Rows from block 2, named by matrix and row number. Each number is 128 + 24 x the weight over its row's rms, rounded and kept within 0 to 255. All counts start at 0. After the name is the row's rms in percent of the matrix's.
# pw1: conv module expand (GLU, value and gate stacked) (model.blocks.2.conv.pw1.weight, 320x160), inputs 80-159
pw1.200 103 [107 142 172 122 118 152 162 138 138 167 128 156 132 152 118 131 128 126 158 117  98 155 107 175 136  85 115 146 104 107 135  99 112  97 158  93 171 149 128 128  92 133 160  98 143 125 126 103 141 136 114 119 167 115 145 108 105 113 118 124  98 122 111 151 123 118 136  83 150 111 152 118 111 110 141 157 134  99 100 129]
pw1.201 100 [104 142 190  92 104 133 149 101 120 127 152 126 158 127  75 165 127 151 151 113 104 147 141 128 154 105 126  96 113 174 156 149 127  83 160  85 159 119 112  97 128 127 152 104 151 138 144 131 116 112 175 138 151 107 163  99  90  82 102 125 119 115 166 122 124 143 132  91 167 136 134 149 135 132 120  76 103  92 148 131]
pw1.202 112 [136 163 164 144 130 107 184 111 115 167 167  98 152 134 102 107 186 165 154 100 126  94 121 124 127 129 142 143 130 107 131 167 119  74 130 135 122 104 136 138  97 127 122 151 163 132 134 116 129  82  89 127 113 122 147  87 162 101 162 152  73 125 110  91 116 145 131 121 155 152 120 141 108 145 103 106  81 136 105 130]
pw1.203 104 [125 158 143 116 131 102 168  93 129 143 122  78 160 139 102 144 143 146 119 142 146 120 158 105 149 117 162 113 126 149 106 177  78 137 109 124 145 106 105 140 104  94 136 124 148 136 138  89 111  47 136 151 126 152 130 101 125 113 110 177 142 111 170 107 157 134 121 121 158 140 140 135 182 147 109  84  85 135 110 169]
pw1.204 091 [141 140 148 129 133 132 133 155 121 115 125 135 111  91 142 151  95 111 159 139 143 147 151 113 138 121 111 138 168 106 132  89  60 156 121 119 155 104 169 125  92 136  85 120 124  96 101  92 168 117 167 143 117 127 100 144 123 125 118 109 149 118 170 150 109 155 126 118 109  98 120 108  99 116 126 164 168 123 131  92]
pw1.205 104 [148 125 151 158 127 163 181 131 135 138 103 161 123 140 117 136 152  94 141 103 116 154 138 127 103 127 107 162 121 136 103 143 156 145 116  91 155 121 116 130 101 135 157 167 141 104 118  42 103 138 130 115 157  80 136 131 137 116 147 183 110 122 109 149  99 144 128 108 134 114 135 101 174 133 119 129  81 154 127 136]
pw1.206 096 [115 136 126 114  94 121 150 122 128 127 135 108 139 148 134 119 138 157 132 104 128 134 134 125 125 101  73 141 130 131 105 119 173 133 115 124 125 129 102 149  98 124 112 121 145 128 136 140 204 126  91 105 131 131 159  77 147 165 112 133 105 120  74 169 138 163 117 138 147 164 143 137 119 162 120 127 127 142  93 139]
pw1.207 107 [146 125 132 156 117 133 156 143 164 147 128 104 141 144 117 158 155 143 138 177 113 137 138 149 110 134 133 171  88 107 140 114 139 117 112 119 107 142 134 118 106  94 138 110 166 104 158  93 121 130 102 127 150  65 111  92 135 110 149 118  86 132 130 147 137 145 170 132  79 147 139 164  99 181  84 126 130 111 138 111]
pw1.208 097 [154 108 124 114 131 137 124 105 111 147 192 103 147 128 134  83 123 141 107 137 130 126 101 102 145 102  99 111  72 122 149 151 154 133 167 104  94 137 116 139 107 157 138 143 132 108 127 148 166 111 112 135 106 103 176 105 120 161  72 165 117 139 135  88 133 165 122 109 160 150 146 112  90 122 131  99 155 182  96 131]
pw1.209 095 [156 124 124 114 128 154 135 120 110 129 106 108 104 105 177 152 149 132 138  92 140 108 170 139 103 121 167 153 120 144 128 129 119 119 153 140 116 112 147 108 118 109 128 141 102 126 123  93 119 106 146 154 136 116 142 145 132 134 147 101 176 127 161 123 106  66 131  97 167  92 143  91 100 162 136 140 141 141 165 182]
pw1.210 109 [107 100 117 112 117 158 150 122 138 144 112 142 126 143 109 124 140 138  96  96 105 131 128 105 100 157 127 129 156 138 121 132 147 130 131 153 138 152  77 140 119 128 107 135 127  92 109 117 112 157 109 119 144  90 135 168 106 147 142 114 107 134 108 119  94 145 119 101 113 179 153 128 145 124 127 155 114 162 117 134]
pw1.211 097 [166 165 101 142 126 108 125 116 155 154 129 102  77 114 205 113 172  77 150 104 124  95 140 153 130 153 126 122 107 134 124 146 115 139  99 129 151 138  51 128 128 125  92 101 135 120  85 144  94  84 114 114 155 128 119 137 137 118 132 118 121 144 122 117  77 131 122 170 145 112 124 111 119 115 131 146 117 116 130 126]
pw1.212 087 [143 102  78 104 144 107  99  90 145 122 155 113 122 133 145 102 131 124 103 135 105 134 108 127 138 160 111  77  99 142 138 137 139 166 122 123 114 123 104 165 127 110 131 114 130 193 123 227 165  69 101 130 125 119 141  72 130 149 109 129 125 114 126 130  85 130 147 151 126 140 140 154 121 170 153 144 124 153 131 155]
pw1.213 116 [118 120 158 139 124 154 137 123  95 228 164 112 151 137  99 114 149 120 140  97 122 137  98 114 133 153 172 124 126 113 150 132 123  84 174 135 147 120 155 136 120 139 144 131 154 126 159 135 106  93 113 124 125 105 151  89 140  91 165 135 124 130 128  91 101 171 152 106 170 128 124 106 105 108 119 133 124 126 126 161]
pw1.214 100 [ 97 129 139 128 138 133 137  70 157 155  93 140  88 130 129 113 153 119 102 113 139 138 109  96 114 153 174 119 140 154 125 139 110 135 107 158 129 131 126 135 167 138 146 128 142 145 119 102 115  85 154 146 134 113 142 123 131  83 179 136 127 114 141 153 149 113 154 133 147 128 131  83 135 174 148 116  52 137 124 186]
pw1.215 106 [143 120 141 126 165 135 113 112 125 160 171 105 152 159 118 113  99 116 102 122 126 128  89  95 112  99 135 116 125  71 122 145 127 137 131 116  92 140 154 159 129 119 113 130 150 153 129 178 147  96  82 133 106 114 122 121 147 130  80 110 148 132 129 116 118 123 139 126 129 152 134 128 106 151 129 133 131 117  85 164]
pw1.216 092 [162 101 154 162  85  87 146 147 124 134 132 117 151 128 125 175 167 138 120 175 129 121 122  97 124 108  87 150 111 153 131 131  90 125 127 116 118 131 134 158  97  83 127 130 131 109 131  96  90 138 120 135 139  99  91 161 108 141 166  96 115 122 109 133 115 156 166 124 127 129 124 153 110 143 126  87  82 105 131  99]
pw1.217 102 [109  88 148 134 133 144 166 122 125 141  75 131 158 140 128 112 106 129 154 138 114 138 154 104 155  99 114 106 132 108 127  79 109  75 144 140 121 106 177  85 145  97 112 123 144 116 121 129  95 130 187 166 116  92 162 100 150 122 139  83 134  92 132 136 110 128  93 133 159 124 152  97 134 122  95 129 126  96 144 118]
pw1.218 100 [123 122 162 124 115 151 125  83 120 138  95 119 156 127  94 121 160 113  96  89 125 131  99 102 127 146 126 120 118 144 124 169 124 119 140 129 136 103 127 128 158 129 133 148 159 114 148  79 107 143 121 173 105 117 145 152 120 112 137 153 105 104 130 133 140 129 142 121 155 129 169 159 151 151 135 107  29 126 110 142]
pw1.219 096 [ 95  96  90 125 124 113 108 105 147 142 141 107 106 159 157 106  92 154 125 149 117 117  94 125 109 123 127  89 119 135 145 124 134 211 141 172 119 130  93 110 154 127 114 115 132 138 109 196 136 113 106 125 121 141 159 126 126 146  60 164 148 102 167  99 125  98 105 132 140 144 119 154 159  97 132 146 167 148 167 137]
pw1.220 104 [122 138 105 158 130 102 125 102 163 164 103 105 157 174 142 109 150 128 129 112 136  88  81 130  96 169 115 108 127 111 119 189 127 102 125 164 103 110 108 123 137 146 126 167 113 115 142 112  83 144 116 109 134 127 161 145 145 115 164 155 139 102 108 102  89 121 143 128 167 124  99 145 153 128 126 151 106 103 156 116]
pw1.221 105 [116 129 134  90 129  95 150 103 132 152 126 131 187 152 104 102 117 113 135 165 101 119 103 110 102 107 111  82 122 122 136 178 142  77 115 100 137 126 131 137 145 128 148 114 122 155 149 161 120  75  92 137 155 113 158  97 165 130 140 137  68 126  76 159 137 166 149 129 158 157 140 122 122 145 104 119  87 126 135 136]
pw1.222 101 [110 148 158 100 118 145 141 127 138 145 140 168 133 105 133 106 109 147 149 140 137 131 103  88 145 143 132  89 161 106 151 161 115 116 132 158  90 136 151 116 157 185 100 132 107 106 117 148 141 114 135 113 162 148 176 139 156 116 119 133 102  93  68 130  63 173 128 118 167 109 101 156 110 115 128 133 107 115 127 122]
pw1.223 099 [123 123 120  98 104 115 112  89 120 146 155 118 116 146 115 117 112 132 104 107 117 146  88 134 132 126 147  80 132  95 141 125 120 170 126 115 136 117 140 157 153 130 136  92 143 171 109 232 129  93  99 131 138 144 127 110 130 115  83 137 139 100 126 142 101 130 135 120 136 144 121 128 130 128 143 133 119 140 129 173]
pw1.224 104 [132 116 145 175 116 109 134 181 130 107 129 100 104 102 121 140 165 159 168 101 151 114 214  94 166 106 132 144 161 155 122 100  95 100  99 128 112 163 129 123 120 100 138 144 103 123 113 108 131 142 157 132 124 128 124 115 126  83 149 124 130  90 151 144 131 126 138 151 100  95  91 117 162 126 157  87 137 118  97 106]
pw1.225 115 [144 113 148 126 151 146 138 134 109 133 130 127 134 130  93 148 141 166 167 122 118 159 153 116 143 106 178 140 131 117 124 155  72  64 140 112 133  93 177 141 136 135 171 133 151 126 126 127 142 125 142 157 133 127 157 119 146  78 118 128 133 100 174 124 145 129 136 109 157 135 144 118 138 128 121  92 105 117 139 148]
pw1.226 106 [142 133 152 115 142 148 151 132 139 128 118 123  94 126 103 143 134 164  95 121 136 142 141 134 126 118 106 139 107 117 147 147 116  95 173  93 106 122 133 110 109 104 185 156 141  65 105 105 114 169 134 133 105 108 111 115 131 138 113 140 124 141 130  82 196 119  84 154 123  92  99 125 159 141 116 139 144 116  86 142]
pw1.227 121 [125 145 136 131 106 133 144 161 123 141 116 126 165 124 118 129 176 138 138 153 126 127 154 110 120 144 157 138 124  93  87 112 103 107 133 124 154 157 161 106 124 120 158 123 130 113 186 118  87 142 158 170 121 110 135  97 164 111 140 115 134  66 159 172 149 157 132 104 120 106 148 100 119 121 136 131 120 111  91  93]
pw1.228 104 [160 146 146  95 119 119 125 111 139 116 160 134 129 150 121 113 106 129 163 132 150 106 108  85 134 121 120 127 106 170 149 120 120 156 120 127 142 120  83  94 126 115 112 119 135 132 122 128 117  92 101 109 113 149 128  80 121 139 111 150 110 115 178 107  97 132 125 123 187 111  94 132 127 122 122 107 107 109 116 107]
pw1.229 107 [ 95 137 112 113 115 124 149 140 147 141 121 101 162 142  99 141 130 115 131 118 107 129 153  95 101 153 132  95 146 117 135 140 128 133 140 148 137 124 137 110 103 142 110 122 118 106 131 130  76 147 155 144 124 120 127 141 182 103 135 148 146 107 136  99 108 147 134 129 169 148 114 104 140 105  81 144  91  88 155 135]
pw1.230 104 [146 126 109 130 134 145 121 134 123 130 104 157 132 116 161 144 116 100 179 112 133 145 138 131 168  95 132 134 181 144  98  89  93 128 151 147 155  85 129 112 142 109 122 142 162 145 109 131 113 117 182 126 154 132 125 169 137  93 129 107 152  89 161 121 122  87  95 113 151  77 101 113 150 104 132 106 148 102 149 115]
pw1.231 104 [124 140 137 162 128 118 138 146 179 102 149 105 142 105 115 170 134 147 137 103 142 152 136 156 117 130 135 170 129 137 123  75 132 101  96 102 116 138 133  80 108 114 140 114 138 102 126 112  85 181 140 135 161  94 113 142 109  77 149 102 116 149 181 132 157  97 142 115 107  95 128 124 131  87 119 109 133  95 153 112]
pw1.232 096 [124 136 180 157  77 167 189 114 100 156 125  93 105 136 145 113 122 118 135 127 143 123  80 121 102 124 120 161 136 114 113 140 107 125 112 152 113 182 134 144 104 113 127 108 149 104 119 121  98 121 128  97 121  86 142  97  97 115 132 101 130  66 115 129 159 138 156 114 134 114 147  99  89 137 111 135 141 117 166 154]
pw1.233 102 [168 145 105 181 122 135 127 160 110 132 136 151 116 109 122 116 149  94 138  91 131 155 138 134 122 157 108 122 133 140 167  75 155 185 116 112 151 135 117 159 124 131 142 153 121  99 106 105 142 187 101 136 122  95  91 137 160 131 172 129 132 130 110  90 124 166 103 155 106  89 100 126 111  99 153 161 141 163 122  97]
pw1.234 095 [139 122 163 148 108 122 126 180 129 125 143 112 130 136  98 148 150 103 146 143 115 124 180 107  99  93 113 170 143 106  78 125 109  95 127 141 149 120 134 106  77  76 110 115 148 110 132  99 125 125 129 137 121 130  82 127 109  85 121 156 126 102 123 148 139 116 138 161 126 159 143 162 142 119 107 123 136  71 112 105]
pw1.235 106 [100 137 152  62 103 127 180 104 133 133 131 109 170 172  76 105 108 139 114 153 102 132 100 133 139 105 129 137 105 102 141 148 137 129 141 131 110 129 166 102 114 122 144 133 148  74 161 136 140  99 140 159 113 145 185  79 159 150 130 159 112 142 121 121 121 171 128 119 164 120 169 100 148 110 108 127  79 143 108 177]
pw1.236 097 [170 101 152 123 133 101 125 123 118 104  71 147 110 108 100 171  99 146 128 111 152 128 146 136 153 107 143 140 141 132  89 111 136 134 106 100 194 100 133 111 131 141 146 144 145 135 100 130 144 138 155  97 117 147 139 132  99 120 104 164 170 140 154  91 146 113 141 122 132  74  85  92 186 100 127  86 101  86 136 125]
pw1.237 110 [139 107 154 153 118  91 172 114 102 113 129  90 170 132 121 126 161 178 144 110 126  93 141 114  90 130 112 160 129 141 114 128 112  93 130 111 140 125 117 159  97 144 154 148 109 112  97 102 127 117  95 132 102 110 153 113 161 118 142 158 102 112 133 148 116 131 145 173 157  92 143 134 130 131 135 131  95 110 123 135]
pw1.238 105 [155  98 140 119 146 159 109  96 121 130 107 136 131 144 118 139 136 148  97 108 140 134  98 138 150 103 103 143 106 182 151 155 131 106 162 106 136 147  99 126 115 133 184 133 142 133 127 110 115 114 129 110 122 125 157 131 107 145 118 134 107 145 114 113 199 115 102 138 152 125 110 100 149 169 144 103 110 104 142 133]
pw1.239 095 [177 120 115 104 110 160 131 115 159 139 157 144 140 102 116 104 136 180 106  92  89 171  97 127 157 155  92  90 135 169 171 123 127 135 132 131 127 121 122 135 105  91 155 142 111 117 116 157 170 146 115 128  96 129 113  95 159 133 119 177 119 142 136 147 157 151  91 140 153 164 124 113  82 136 139 111 132 124 102 144]
pw1.240 100 [113 127 156 143 145 142 146 107 147 133 124 107 129 146  75 102 124 140 122 141 121 128 134 133 122 138 147 160 101 107 103  98 126  48 151 117 149 109 137 100 123 137 144 155 145  70 160  91 134 146 134 157 125 115 152 110 144 106 146 120 110 107 164 150 151 137 165 101 149  93  99 141 120 120  98  94 136 129  92 137]
pw1.241 101 [135 107 162 143 160  90 115 153 103 145  95  87 139 111 132 110 156 137 160 124 112 128 158 128 110 103 123 193 170  96 124 114  94 104 113 113 178 117 109 160  90 118 151 140 142 112 146  78 102 121 118 140 126 122 126 114 164 127 180  91 117  99 136 159 156 150 145 145 133 114 125 100 130 151 151 146 139 121 105  97]
pw1.242 100 [ 98 173 151  94  82 151 120 205 152 108 160 128 146 123  90 186 123 172 123 112 120 146 171 102 113 123 136 133 157 131 140 166  79  89 125  86 144 131 168 142  90 126 151 107 156 104 118  96 123 125 172 104 158 137 148 103 108 106  95 152 105 122 136 122 144 134 137 127 134 123 140 148 143 152  83  85 107 130 123 166]
pw1.243 096 [142 144  84 147 135  99 106 116 120 122  85 117 153 149 117  80 177 137 109 130 135 120 174 107 129 121 132 133 149 122 122 110  91 141  84 136 175 126 145 155 144 135 112 159 147 147 112 113  91 116 140 123  98 124 144 105 166  86 135 159 180 109 157  98 108 109  93 112 126 133 115 102 175 112 100 103 124 136 142 145]
pw1.244 108 [143 110 112 120 134 120 134 153 133 118 102 114 114 144 165 136 131  95 116 103  84 105 134 135 122 113 129 149 142  89 134  92 132 136 138 128 116 149 103  89 104  99  73 106 108 107 132 120 121 150 112 139 168 120 104 132 131 116 114 127 124 156 109 140 105  70 114 134 135 119 119 129 104 119  93 141 172 134 118 141]
pw1.245 093 [115 116 136  90 112 125 102  82 117 128 129  89 137 144 122 126 114 141  93 125 132 117  69 127 145 141 141  33 132 111 141 134 158 142 120  87 115 132 128 132 137 129 117  87 147 169 146 233 135  91 100 147 159 105 126 132 116 151 112 155 109 119 112 153 138  97 155 144 144 109 152 117 119 150 140 136 102 128 147 174]
pw1.246 099 [136 127 151 125 123 106 129  67 159 129 136 118 147 164 151 118 115 137  96 126 135 108 104  84 130 129 139 117 108 155 112 129 112 181 109 153 134 126 101 116 122 112 117 105 150 144 124 119 118  99 111 115 106 160 137 103 114 129 142 154 111 128 161 112 107 123 118 135 153 128 108 133 136 160 126 111  92 117 113 134]
pw1.247 103 [131 130 124  83  54 145 152 132 104 158 136  83 128 117 120  99 109 119 151 143 116 124 159 134 130 113 152 105 116  86 145 130 158 112 136 114 103 144 165 107 127 128  92  76 152 119 148 180 136 133 118 140 124  75 151  65 178 134 104 128 133 119 149 126 127 118 146  98 125 120 177 132  99 144 135 158 139 155 128 129]
pw1.248 114 [127 138 147 170 111 141 128 138 133 149 119 132  73 112 123 146 130 118 149 119 119 168 127 153 149 173 140 128 138 180 122 144  87 121 110 171 106 115 148 139 118 113 165 141 162  95 158  99 100 135 141 109  83 128 117 134 136 111 137 135 157 100 143 103  84 125 124 102 103 137 139 115 113 113 172 106 109 145 134 150]
pw1.249 100 [121 164 119  84 110 121 106 115 115 142 157  92 134 153 132 120 125 117 123 127 116  87 112 129 135 128 142  97 134  81 158 120 148 138 161 126 111 153 144 105 125 154 117 112 152 142 148 224 147  90 111 121 142 134 145 105 164 116 100 124 126 137 126 103  93 133 126 106 142 153 128 131  95 115  89 176 135 119  99 160]
pw1.250 103 [141 149 117  91 112 106 140 113 100 124  90 141 105 139 108 150 186 169 150 138 135  99 170 102 136  96 174 115 120 141 144 141 128  96 135  83 166 171 121 126 124 131 156 112 151 145 150 108 130 143 142 126 150 139 160  87 139  89  97 165 122  99  97 118 148 144 110 150 156 110  99 146 151 145 106  97  91 111 123 134]
pw1.251 098 [107 116 183 182 167 153 115 122 158 150 117  97 143 139  74  97 134 135 139 172 128 144 107 172 125 112 130 189 128 141 107 161 119  88 114 153 125  83 148 150 101 107 135 141 107  77 139  89  68 136 115  94 123 149 120 129  95 127 154 147 132 134 126 139 128 109  68 111 117 144 125 138 131 102 123  68 138 137 129 161]
pw1.252 104 [112 112 148 149 146 151 150 131 114 175 122 101 191 130 132 105 148 126 146 109  61 128 136 140 110 107 119 134  96 124 116 125  99  90 157 127 117  88 172 147 125  96 122 114 141 114 120 119 126 108 121 160  81 155 140  71 151 112 121 138 135 111 115  94 124 146 107 149 190 165 153 127  95 158 118 129 100 109 118 159]
pw1.253 114 [116 141 138  99 101 169 109 144 133  76 117 130 155 154 116 134 116 153 136 121 142  88 135 114 110 112 118 152 123 126 133 138 137 101 166 127  97 180 196 127  83 162 147 114  98 114  93  97 159 162 162 153 127 139 133 163 140 137 103 144 116 109 162 142 157 144 139 156 139 175 173 155 105 120 103 153 153 138 123 101]
pw1.254 107 [102 169 147 127 131 120 140 127 132 114 111 110 128 117 138 153 158 174 141 154 130  87 147 114 140 153 113 117 139 121 153 170 119 112 129 104 147 155 106 165  58 177 157 145 122 121 147 127 118 106 122 150 154 134 113 123 153 142 102 137 107 113 104 148 118 159 132 120 121 132 122 167 101 147 102 136  99 138 104 113]
pw1.255 089 [160 146  94 122 118 109 152 111 116 106 169 104 142 146 150 114  89 108 127 156 113  83 163 125 146  65 101 145  93 116 159 176  89 129 130 126 132 139 110 122 138 142  97  88 156 138 149 137 120  56 125 128 156 107 147  81 137 114  96 120 159 118 132 136 155 132 152 154 124 168 141 124  95 147 125 144 141 118 116 126]
pw1.256 117 [121 174 123 118 107 156 143 109 124 170 145 104 109 152 132  90 121 127 137 103 108 100 118  99 169 143 140  93 103 120 173 162  97 113 148 150 125 126 118 116 113 153 116 122 141  90 155 132 123  78 140 116 119 116 157 103 159 101 122 181 164 127 126 100 103 151 103 122 177 121 126 113 101 130 127 154 117 139  81 168]
pw1.257 113 [129 153 152 154 156 119 162 149 159 149 119 138 152 124  96 113 193 128 140 131  93 111 132 143 111 144 116 152 137 119 121 108  79 131 127  99 138 120 121 126 140  94 141 175 169 108 161 104 120 141  86 128 120  86 130 109 170  98 162 141  79 131  95 145 140 168 109 136 106 152 152 119 123 120 130 127  96 121 125 106]
pw1.258 097 [126 146 194 134  92 116 159 124 135 130 159  67 164 160 138 135 120 166 129 116 101 100 143 136 155  88 120 150 119 119 146 109 102 116 155  97 137 102 130 152  82 114 120 136 182 103 146 141 119 137 130 122 128 131 147  84 128 108 162 103 110 117 156 129 121 136 124 126 132 132 108 149 122 106 107  85 152  93 143 120]
pw1.259 106 [109 137 130 147 129 149 141 118 132 154 111 135 170 177 148 115 176 179 110 117 105 106 112 125 171 103 111 125 109 153 161 140 148 140 160 129 106 130 111 145 148 170 170 139 131 142 124 105 122 124  96 160 142 136 164 106 139 159 154 124  83 144 100 106 106 136  79 107 174 129 139 103 115 146 127 138 112 160 111 117]
pw1.260 087 [110  90 122  79 138 133 141 119 159 120 164 118 146 171 108 120 122 154  98 107 127 133 113 142 130 145  88 118 111 143 102 158 162 129 138 125  90  76 118 128 145 131 124 133 137 133 113 191 129 114 133 107 100 124 128  73 147 154 116 146 103 142 156 137 149 105 124 130 135 170 143 128 129 111  90 113 131 127 135 171]
pw1.261 093 [134 103 120 120 148 127  99  94  96 110 112 155 129 112  94 140 101 146  78  87 148 139  78 137 155 149 146 125 154 108 117 127 133 132 125 125 147 124 142 131 150 148 175 147 151 183 117 161 176 128 106 112 140 131 105 173 125 117 100 152 131 121 104 134 147 121 124 114 137 118 140 104 164 111 143 107 109 103 110 166]
pw1.262 106 [120 153 153 136  79 149 108 203  85 133 109 103 108 119 135 122 112 123 145 113 142 137 167 109 159 136 143 128 170 132 153  85  93 108 160 138 141 170 154 109 132 115 138  91 116 112 178 114 104 173 204 145 129 119 117 157 140  78 129 127 143  79 138 134 145 109 154 126 117 111 126 106 123 110 155 158 153  89 127  89]
pw1.263 097 [136 133 183 184 133 143 145 117 157 158 149 127 105  85 134 124 148 112 116 142  86 148 110 173 178 144 123 131 111 162 123 124 106 112 127 131 167 138 136 161  79 136 151  77 172  98 130  78 106 121 159 113 102 105  93 117  95  87 136 137 133  95 141 108 119  84 107  99 121 145 152 124 104 148 170 126 129 127 119 134]
pw1.264 097 [135 134 104 108 150 122  88 102 108 132 134 136 156 158 116 132  73  95  83 121 152 114  96  99 106 123 122 138 112 116 130 130 166 123 155 140 111 146  97 164 111 166 138  71 127 174 127 202 127 114 104 151 157 132  94 145 126 120  81 103 128 128 156  97 165 109 132 129 137 141 157 163 127 145 116 161 163 118 125 136]
pw1.265 115 [128 123 147 141 162 130 137 139 120 168 154 134 127 120  73 127 122 109 166 105 118 153 141 134 124 143 114 126 154 102 138 148  80  92 163 125 147  86 194 143 120 110 161 148 147 100 135 108 135 114 155 129  91 115 130 120 156  92 117 146 155  92  92 133 125 179 101 150 141 149 154 115 136 115 105 122 138 117 127 130]
pw1.266 114 [126 152 143 174 128 142 155  98 132 181  97 131 138 123  91 131 132  87 145 122 147 169  87 130 127 128 157 119 112 101 112 144 136 112 113 105 146 112 196 139 124 121 114 130 172 106 140 121  85 128 152 138  98 101 113 139 121 108 133 149 159  93 135 123 141 132 136 119 107 110 120 123 143 104  89 126  94  62 102 116]
pw1.267 103 [ 89 146 201 118 127 146 139  76 140 148 130 126 172 138 118 138  95 144 119 107 118 146 101 110  73 118 147 120 151 158 127 147 102 105 145 116 125 125 161 116  81 132 160 155 118 113 157  92 122 115 120 161 110 125 157 146 135 107 150 144 103 122 147 135 160 137 142 121 155 141 141 109 148 164 156 116  63 120 128 181]
pw1.268 094 [137 159 137 148 136 127 120 108 144 127 140 100 130 142 159 150 174 159 154  94 122 117  94 144 151 113 148 123 119 146 120 140 145 122  89  85 123 116 109 147 133  96 131 121 124 198 136 145 120  87  83 126 131 123 100 129  91 102 161 100 162 162 158 183 106 138 109 116 132  76 136 106 126 151 129  99 128 129 121 138]
pw1.269 108 [113 121 167  84 135 146 127 128 130 120 112 153 155 136 124 136 131 126 157 145 126 129 122  99 133 105 139 122 166 129 135 167 107 107 162 124 134 139 131 145 152 119 139 171 142 110 134 111 109 136 150 140 164 102 189 126 145 114 118  80 142 116 142  78 122 125 119 108 121  90  97 123 164 152 119 138 102  96 170 121]
pw1.270 097 [146 199 131  73 104 124 144 136 136 148  94 104  93 125  96 132 127 109 150 141 147 165 168 107 134 118 138 115 128 131 106 142 131 142 148 112 151 135 124 100 133 124 164 148 156 134 118 169 112 124 177 147 140 114 153 117 149 132  91 160 152  87 143 110 128 134 110  66 128  76  96 148 127 119 118 105  83 125 133 141]
pw1.271 121 [112 126 131  75 132 129 116 116 104 129 144 149 173 140 141 105 128 122 126 148 130 113 116 113 124 117 146  93 156  76 157 136 153 109 170 104 144 147 128 117 151 169 165 116 145 153 166 160 118 126 115 123 160 119 183 122 131 144  62 125 103 109 108 110 141 103 107  76 179 106 103 111 128 156 114 152 122 142 148 129]
pw1.272 098 [157 141 176 170 145 114 139 107 137 156 142 164 105 131  87 115 147 118 147 141 131 161 113 146 117 113 139 151 122 154 117 132 111 134 134 122 171 151 131 166 119  89 120 149 146 143 131  79 124 120 152 107 123 122 135 116 119 122 142 152 162 118 119 113 105 120  96  95 137  89 110 154 134 126 148 100  93 108 137 111]
pw1.273 095 [100 178 166 104 123 144 130 113 123 157 139 136 135 131 109 144 107 118 114  83 158 109  92 103 104 138 170 110 126 150 159 151 117  64 162 154  93 100 137 108 109 129 118 129  90 112 146  88 130 129 144 131 103 116 122 173 122 115 133 160 138 101 161 114 147 109 113 131 108 112 113 151 143 141 134 116 102 103 130 133]
pw1.274 092 [125 111 166 148 145 116 139 144 133 149 122  76 129  95 120 161 150 120 142 151 130 124 139 142 126 118 175 188 127 100 121 119 129  82 118 127 154  89 155 128 131 125 121 120 150  87 157  83 119 139 147 150 137 120 141 106 141  76 190 115 114  90 143 149 146 118 152 143  63 124 107 160 141 140 129  92 129 122 110 115]
pw1.275 094 [161 120 130 160 146 117 133 170 146 112 140 124  91 103 120 149 136 160 142 108 140 145 180 146 115 127  91 176 128 122 127 125  53 142 136 132 180 114  87 171  87 139 136 146  96 109 117 117 108 108 132  95 113 161 127 125  94 114 129  93 173 124 127 128 112 140 126 120 146  75 104 115 160 119 153 120 162 122 107 130]
pw1.276 099 [118 169 147 141 123  73 132 109 145 169 129  85 127 153  97 106 116 148 116 129 164 125  80  99 104 140 130 138 152 139  66 118 130 152 111  96 134 162 115 163 138 143 152 122 135 144 115 176 137 116  97 105 104 123 135  80 149 130  95 124 117  79 130 116 128 109 134  97 100 129 132 154 141 143 129 118 107 106  97 150]
pw1.277 113 [105 100 121  73 118 126 163 104 166  98 138 131 151 153 126 104 101 150 146 167 101 115 143 146  94  94  91  89 120 139 146 141 152 151 146 126 156 130 116 112 119 153  97  99 116  98 131 110 139 115 140 106 124 119 180 100 142 182 105 103  97 150 146 149 119 156  99 137 165 161 147 147 128 149 118 155 116 158 127 133]
pw1.278 108 [133 116 124 131 104 161 121 189 134 132 118 105  93 156 134 155 129 139  92 107  87 176 152 191 148 139 152 178 115 128 110  86 142 163 105 102 112 134 147  86 151 157 119 129 135 115  88 129 184 183 154 108  83 115 130 141 131 134 132 150 103 144 119 113 132 114 131 112 117 123 107 109 102  78 107 116 184 142 113 153]
pw1.279 103 [120 107 113 126  82 132 162 106 158 145 177 116 123 133 129 115 153 134 102  84  90 101 136  97 122 149 141 143 124  98 152 140 110  94 149 146 151 119  87 124  82 152 120 144 100 135 139 133 159  94  79  98 136 134 132  84 136 137 132 145 104 153 124 149 133 147 128 106 155 130 143 132 137 148 137 118 112 171 108 158]
pw1.280 095 [103  95 122 136 133 113 157  78 151 134 108 141 157 142 111 163 119 116  97 128 103  99 118 151 123 127 130 100 107 141 130 138 146 134 168 160 167 147  98 128  99 150 140 108 150 106 150 123 101  99 129  97 160 128 139 112 107 146 132 143 123 148 103 126 151 105 141 128 128 143 160 154 180 166  87 120 152 167 141 151]
pw1.281 105 [127 139 157 136 140 132 128 166 151 134  90 105 122 109 104 162 153 158 114 134 128 126 162 119  83 124 166 162 104  95 120 147 127  91 122 110 101 151 139 123  75 140 175 129  89 108 133  98 103 151 142 161 106 125 130 132 134 112  72 146 127  97 158 140 138 101 174 127 122 110 106 124 154 107 128 103  86 129 108 132]
pw1.282 094 [102 144 124 109 125 109 169  87 149  93 169 168 154 131  82 108 109 159  85 155 106 152 111 128 138 140 118 108 144 157 117 124 156 119  96 126 143 124 150  79 122 103 133 162 132 155 113 118 133  87 163 156 121 136 148 122  97 116 150 118 153 132 131 152 126 176 113 122 131 124 108 129 111  82  97  53  71 144 107 143]
pw1.283 109 [108  85 108 124 136 102 117  94 120  78  95 129 126 126 130 146  94 154  80 123 140 101 113 107 147 130 127 125 164 103 101 125 150 147 107 147 108 128 120 114 133 144 110 134 118 159 126 186 162 126 114 167 156 157 114 171 122 144 100 128 116 142 108 176 134 137 140 150 111 143 138 102 140 110 126 103 106 133 125 136]
pw1.284 099 [129  85 126 118  99 115 105 180 124 109  97 129 100 101 124 137 140 117 114 138 152 114 183  85 125 157 151 125 178  95 106 129 106 117  95 152 116 150 137 120 105  88 145 155 109  94 136 108  96 181 165 120 153 115 121 181 138 134 103 158 119  97 126 135 139 118 122 133 103 140 146 127 182  85 119 110 102 178 107 121]
pw1.285 108 [123 129 124 112 125 105 109 102 119 122 111 120 150 142 125 129 109 132 153 162 145  86 127 125 111  87 113 130 138 134 126 130 176 155  92 128 141 114 111 148  93 136 102  96 147 141 150 163 155  82 119  78 125 120 129  95 114 182 132 152 123 127 118 125 151 114 110 108 131 156 140 108 124 163  82 118 123 166 166 150]